Weights of a small contrastive audio-text model: encoder activation celu, encoder widths [256].
Rows from block 4 of the text encoder of a small contrastive audio-text model, named by matrix and row number. Rows with one number within an expert belong to one neuron, the router's apart. Each number is 50 + 10 x the weight over its row's rms, rounded and kept within 0 to 99. All counts start at 0. After the name is the row's rms in percent of the matrix's.
Before each expert's rows are labels from the 100 texts, of 14848, where the router gives the expert most weight on average: "tokens" is the input token at the peak. Only what is clearly more common there than usual is listed. The data: two synthetic voices taking turns or overlapping, over music, noise or silence. In brackets: how many of the 100.
# router: router (text_encoder.blocks.4.mlp.router.weight, 8x192), inputs 156-191
# gate: expert gate (text_encoder.blocks.4.mlp.gate, 8x48x192), inputs 156-191
# up: expert up (text_encoder.blocks.4.mlp.up, 8x48x192), inputs 156-191
# down: expert down (text_encoder.blocks.4.mlp.down, 8x192x48, transposed), outputs 156-191

# expert 1
tokens: "<end>" (63)
router.1 100:34 53 52 52 71 46 51 46 43 55 48 67 46 48 53 41 54 63 61 56 62 58 53 56 49 66 59 48 57 67 65 30 47 55 47 61
gate.0 100:42 53 55 51 55 55 39 58 34 68 48 36 54 45 52 60 40 60 52 52 51 66 45 55 54 59 31 47 48 52 58 47 76 53 56 34
up.0 098:49 42 41 56 61 55 47 62 38 71 70 48 53 34 47 61 51 64 57 51 63 67 40 47 45 55 34 54 64 47 67 57 71 41 58 42
down.0 099:56 49 65 76 41 34 54 56 45 65 36 56 51 43 54 29 65 51 59 40 33 37 41 48 47 52 62 45 55 51 37 54 35 36 37 69
gate.1 100:43 61 48 59 52 60 52 63 44 52 54 45 54 53 37 46 44 52 65 54 63 55 57 65 59 65 57 34 30 51 34 41 58 52 49 63
up.1 095:52 35 62 42 42 48 45 53 54 50 55 55 54 53 64 48 47 48 37 46 42 40 40 45 41 23 55 66 63 55 62 50 43 48 49 45
down.1 103:47 48 49 42 55 44 33 54 66 31 45 72 40 44 54 33 62 53 37 52 77 30 36 48 54 42 51 52 57 34 45 31 50 63 65 49
gate.2 094:50 59 35 51 64 48 52 41 53 55 73 37 37 48 67 40 38 67 56 48 43 47 43 44 54 60 59 54 28 64 48 58 72 55 57 56
up.2 094:50 60 58 48 50 53 57 32 51 41 63 25 62 40 47 50 63 38 59 39 38 41 48 55 37 39 39 41 49 49 63 50 48 39 43 49
down.2 096:53 55 61 55 45 48 33 57 45 47 47 42 43 49 42 36 57 50 28 53 53 41 43 57 30 60 51 33 32 56 55 41 52 60 54 41
gate.3 099:40 37 45 52 36 61 42 44 70 54 48 71 61 53 44 51 47 51 50 49 56 52 59 41 45 39 39 52 45 36 43 54 65 43 57 57
up.3 099:52 56 47 41 49 22 44 55 49 44 46 52 49 41 50 44 44 65 45 40 54 45 57 57 64 62 65 54 50 51 41 58 38 61 32 31
down.3 102:54 33 65 52 31 53 58 51 56 65 28 55 43 49 50 55 44 46 43 64 50 34 45 44 53 50 58 43 45 44 57 60 43 33 42 46
gate.4 102:53 54 39 52 44 48 72 60 44 38 55 32 58 70 40 71 53 63 38 32 57 58 56 59 50 65 59 55 39 32 34 60 63 64 45 49
up.4 101:50 62 70 55 44 48 35 43 61 65 49 43 47 52 25 43 57 29 57 37 58 47 52 55 37 58 55 42 60 47 35 50 26 49 52 61
down.4 103:45 57 51 64 61 43 43 38 44 49 58 49 59 40 57 56 40 34 54 44 46 55 67 45 52 62 45 39 52 71 66 52 61 55 42 55

# expert 7
tokens: "<end>" (53)
router.7 100:59 65 61 30 42 50 43 37 48 46 45 47 52 55 40 58 54 49 25 48 54 49 47 47 40 43 48 52 41 38 60 42 37 61 49 45
gate.0 099:45 70 52 52 65 41 55 44 45 36 52 58 70 53 63 53 62 34 57 60 45 37 48 41 53 47 55 36 47 43 31 45 54 62 41 45
up.0 099:32 48 52 43 44 39 52 50 48 46 39 67 59 65 54 47 61 37 42 58 55 49 54 56 56 43 55 53 49 44 49 34 49 63 45 51
down.0 098:65 58 55 30 42 61 50 45 48 48 69 53 69 58 58 57 41 40 50 45 61 55 55 52 46 47 48 52 82 55 42 61 31 46 57 55
gate.1 097:58 58 41 49 56 50 48 47 49 50 56 34 56 52 48 47 42 55 32 35 59 50 48 36 46 52 62 36 54 55 45 43 39 40 44 42
up.1 095:55 46 53 52 44 53 60 42 50 38 34 50 41 34 29 49 66 59 67 55 43 56 73 67 42 54 43 45 42 52 49 58 56 61 68 59
down.1 097:58 61 44 41 47 43 44 47 28 30 56 50 53 34 40 56 68 45 32 43 40 41 54 63 59 52 60 61 44 54 38 67 49 54 48 59
gate.2 086:51 53 55 65 48 62 52 39 49 62 51 42 56 47 37 41 53 50 52 53 42 62 34 49 58 58 50 58 61 42 61 60 42 48 43 41
up.2 086:26 59 44 52 28 68 39 58 57 65 49 64 50 68 52 47 49 42 48 29 60 47 41 62 51 26 54 52 46 41 47 47 73 48 56 49
down.2 092:40 59 42 45 49 53 54 52 53 56 69 61 49 55 39 47 49 51 47 31 52 38 53 46 75 64 57 39 48 54 61 54 45 48 57 47
gate.3 098:56 61 26 51 49 55 57 42 42 47 46 37 50 61 35 60 57 54 41 69 43 60 45 40 50 56 30 41 61 44 51 57 58 58 51 44
up.3 097:47 43 42 43 44 58 41 60 64 46 42 54 48 55 38 67 63 56 34 54 77 53 43 44 38 43 46 40 58 50 39 36 45 54 48 64
down.3 099:54 41 41 46 39 47 63 71 63 34 50 55 59 66 63 60 40 75 50 36 69 49 62 68 60 48 72 50 49 46 39 34 62 60 39 50
gate.4 090:58 47 59 71 45 30 56 41 49 51 64 52 58 47 64 55 43 46 55 57 27 46 46 75 45 42 41 58 42 36 39 62 53 43 57 56
up.4 083:63 45 62 62 51 34 68 45 51 47 47 56 59 45 52 38 57 41 66 63 29 45 41 76 50 40 47 40 42 55 46 70 45 53 46 55
down.4 089:36 55 51 62 54 53 42 46 41 52 38 57 47 63 58 39 52 52 50 34 43 51 60 49 45 40 44 60 56 50 29 58 36 59 37 60

# expert 3
tokens: "jumped" (10)
router.3 099:48 50 67 56 45 57 51 48 55 54 63 48 50 71 61 47 46 37 47 35 48 40 58 59 61 59 67 41 38 41 63 32 61 26 51 46
gate.0 086:58 47 48 64 53 42 41 50 46 66 63 54 41 37 53 44 39 40 65 36 34 41 48 43 25 47 39 35 46 44 45 61 32 61 73 65
up.0 085:45 56 60 41 32 50 34 68 60 48 45 50 45 48 43 60 41 58 53 44 50 52 51 56 50 50 64 47 34 49 47 53 64 43 45 63
down.0 089:56 63 60 37 61 45 57 46 32 39 57 34 49 47 60 54 49 47 44 57 65 53 70 60 64 50 70 42 38 53 67 57 47 39 48 22
gate.1 101:50 35 72 55 44 55 38 47 42 47 47 56 56 51 26 49 51 42 55 40 34 52 42 35 52 59 46 46 48 51 50 57 45 51 42 49
up.1 104:54 55 39 60 31 56 63 58 49 58 41 56 56 57 46 53 38 41 64 66 70 71 58 50 54 30 56 50 76 63 61 46 41 43 58 52
down.1 101:46 27 59 41 48 49 34 56 44 41 30 50 36 57 49 45 46 48 67 72 36 42 37 62 67 48 48 64 56 62 41 55 38 37 54 56
gate.2 108:60 38 52 50 56 42 61 54 34 42 56 32 40 47 59 59 47 53 61 53 41 56 50 67 49 51 45 46 34 58 53 56 63 76 54 58
up.2 107:59 61 69 40 41 51 58 50 60 39 43 55 57 49 34 73 41 32 48 46 60 42 48 44 40 26 55 51 62 35 49 46 45 62 44 35
down.2 107:59 45 70 37 51 44 42 39 44 44 64 35 46 69 50 64 48 24 56 39 58 46 57 58 45 57 61 54 54 54 48 44 38 37 53 45
gate.3 087:53 43 41 74 59 51 46 46 43 65 61 49 64 30 51 47 71 57 57 51 51 50 52 54 34 44 27 54 61 38 60 59 35 43 54 62
up.3 090:48 40 47 64 50 64 33 45 62 65 50 50 53 38 44 49 64 55 40 50 57 66 46 51 40 48 41 44 65 45 59 35 51 51 63 54
down.3 088:64 71 49 40 54 47 54 44 61 25 58 48 58 47 68 64 53 40 35 22 47 38 60 52 37 49 45 67 38 36 61 36 40 34 51 35
gate.4 107:57 42 53 43 46 59 47 50 53 45 48 59 54 36 45 80 45 36 44 67 57 57 50 65 29 32 60 44 65 37 58 58 40 44 42 34
up.4 107:56 51 40 53 23 65 51 48 51 57 54 52 68 57 47 59 37 38 38 47 43 68 72 42 40 53 27 55 45 50 57 52 42 35 54 48
down.4 107:63 38 47 49 39 42 51 45 57 53 67 49 39 61 57 48 58 55 31 64 31 66 43 57 49 47 39 34 57 45 59 53 50 55 58 41

# expert 4
tokens: "<end>" (44)
router.4 099:54 54 51 52 52 56 49 56 51 53 43 47 42 61 69 51 56 48 46 31 60 43 51 46 44 51 50 65 40 40 41 38 34 50 51 58
gate.0 101:45 47 35 25 48 59 45 43 27 62 52 48 43 46 66 74 58 32 41 52 57 52 42 24 57 39 41 54 60 56 37 52 43 54 45 36
up.0 099:52 63 55 44 61 55 49 52 40 53 53 40 58 52 53 47 47 60 50 63 36 40 33 55 53 51 39 55 39 49 33 58 53 67 69 47
down.0 104:28 35 60 55 58 49 50 43 59 45 53 58 38 39 55 54 39 60 43 48 61 56 60 45 57 36 52 34 41 45 54 67 78 59 52 42
gate.1 102:53 43 63 60 55 35 47 67 43 62 57 31 51 50 49 41 43 65 55 52 58 41 54 56 54 61 66 29 45 56 31 50 48 44 43 50
up.1 100:44 41 45 44 53 65 56 35 58 34 50 57 62 57 55 58 48 61 56 55 61 63 42 55 45 32 62 49 62 40 61 45 61 56 55 50
down.1 101:74 50 67 43 56 39 34 52 50 44 59 45 49 46 37 49 25 58 33 37 68 62 42 36 51 48 46 52 54 38 41 42 27 61 38 52
gate.2 101:62 44 64 50 50 44 68 48 45 50 60 36 54 53 47 60 61 49 46 38 64 37 46 47 46 45 69 61 53 49 40 59 27 44 49 42
up.2 102:36 62 33 39 46 78 37 62 52 57 39 59 46 63 46 33 32 64 54 56 43 58 44 51 63 46 41 50 58 52 62 46 55 57 49 39
down.2 099:45 43 53 48 45 60 45 39 55 58 50 49 46 37 47 56 39 58 42 54 63 18 39 57 45 58 55 43 32 40 46 41 42 52 54 43
gate.3 103:43 38 63 60 42 55 44 59 58 55 34 53 42 66 25 58 55 39 42 50 44 48 23 47 57 42 50 35 74 38 39 76 55 39 41 44
up.3 105:42 47 56 60 33 65 58 60 68 36 36 73 54 60 27 58 46 46 46 46 51 47 48 48 47 38 42 46 58 40 43 59 56 42 56 60
down.3 101:50 28 60 54 33 50 54 48 40 68 46 35 42 45 38 47 40 42 29 60 58 63 46 40 54 31 59 46 59 57 50 55 35 45 49 48
gate.4 096:52 61 48 29 42 57 45 77 52 46 36 51 60 47 55 69 42 53 51 60 52 41 58 58 50 45 45 50 57 58 42 64 61 55 39 59
up.4 097:45 64 56 39 41 53 49 37 67 57 48 57 55 44 29 49 51 48 36 54 44 53 74 46 34 32 46 63 53 59 64 53 40 28 55 45
down.4 097:43 62 32 65 50 45 47 46 49 51 59 57 45 44 53 38 55 37 74 48 25 75 44 64 44 63 45 59 58 59 60 50 43 42 54 62

# expert 6
tokens: "we" (8)
router.6 102:52 52 52 70 47 52 60 45 46 59 50 42 34 31 41 48 54 43 39 75 54 48 38 45 29 57 43 52 70 50 64 64 47 42 62 53
gate.0 099:52 33 45 48 22 56 52 75 53 47 38 59 67 70 45 50 57 46 46 53 53 56 46 41 58 57 56 59 55 38 53 52 72 37 52 52
up.0 099:45 37 56 62 33 53 65 52 56 51 41 40 60 69 62 40 60 39 45 46 50 64 50 35 52 57 53 59 57 26 72 60 55 28 58 46
down.0 099:39 41 50 65 52 50 51 54 71 40 52 50 66 37 38 37 39 61 40 42 44 61 54 49 43 38 54 53 61 37 75 59 52 33 49 56
gate.1 097:64 44 64 45 45 48 46 68 53 16 36 64 69 49 54 65 41 58 57 59 69 44 38 47 63 44 60 49 58 59 43 20 55 59 41 49
up.1 099:66 42 55 49 52 44 60 48 59 51 53 58 55 64 45 39 59 47 37 47 51 48 55 54 64 65 52 66 50 51 38 61 36 36 40 40
down.1 096:53 64 53 38 44 46 45 62 45 50 40 53 63 54 51 45 49 57 53 45 48 42 52 53 52 50 59 42 36 30 70 35 39 42 31 54
gate.2 099:66 58 52 37 59 38 40 39 44 56 33 30 44 42 50 45 53 48 38 60 55 35 46 55 39 43 46 43 49 57 35 53 57 74 61 53
up.2 091:58 66 53 48 45 23 48 59 55 42 68 45 50 60 54 43 44 58 59 45 41 45 58 54 67 55 57 45 34 55 43 27 51 45 50 56
down.2 092:44 50 60 41 57 43 57 50 58 33 51 55 45 33 56 61 49 51 57 61 67 27 35 62 52 43 55 34 77 27 40 45 45 51 50 43
gate.3 084:50 43 33 42 44 52 45 53 51 52 55 66 61 58 41 65 49 47 50 47 62 60 71 58 46 51 45 72 64 46 66 49 61 47 60 42
up.3 081:57 27 48 38 25 57 54 41 59 53 54 46 56 54 43 50 36 38 60 55 62 61 50 37 40 38 39 57 53 58 41 63 40 50 61 59
down.3 087:54 41 45 35 56 62 61 55 40 48 44 48 50 75 50 51 61 60 51 57 45 66 29 49 57 52 55 65 38 56 31 53 53 50 46 70
gate.4 091:46 34 40 49 41 48 47 58 69 56 44 46 42 56 49 54 50 57 34 44 75 42 39 45 61 48 56 40 58 54 38 60 56 47 36 63
up.4 088:65 64 53 51 55 40 50 28 40 40 54 55 63 51 67 55 50 45 55 54 30 55 63 63 50 45 45 62 45 44 52 36 43 58 43 42
down.4 093:55 58 39 55 54 49 60 57 36 54 55 55 54 62 61 55 51 56 68 47 39 29 46 50 59 57 56 52 50 48 54 43 40 67 40 56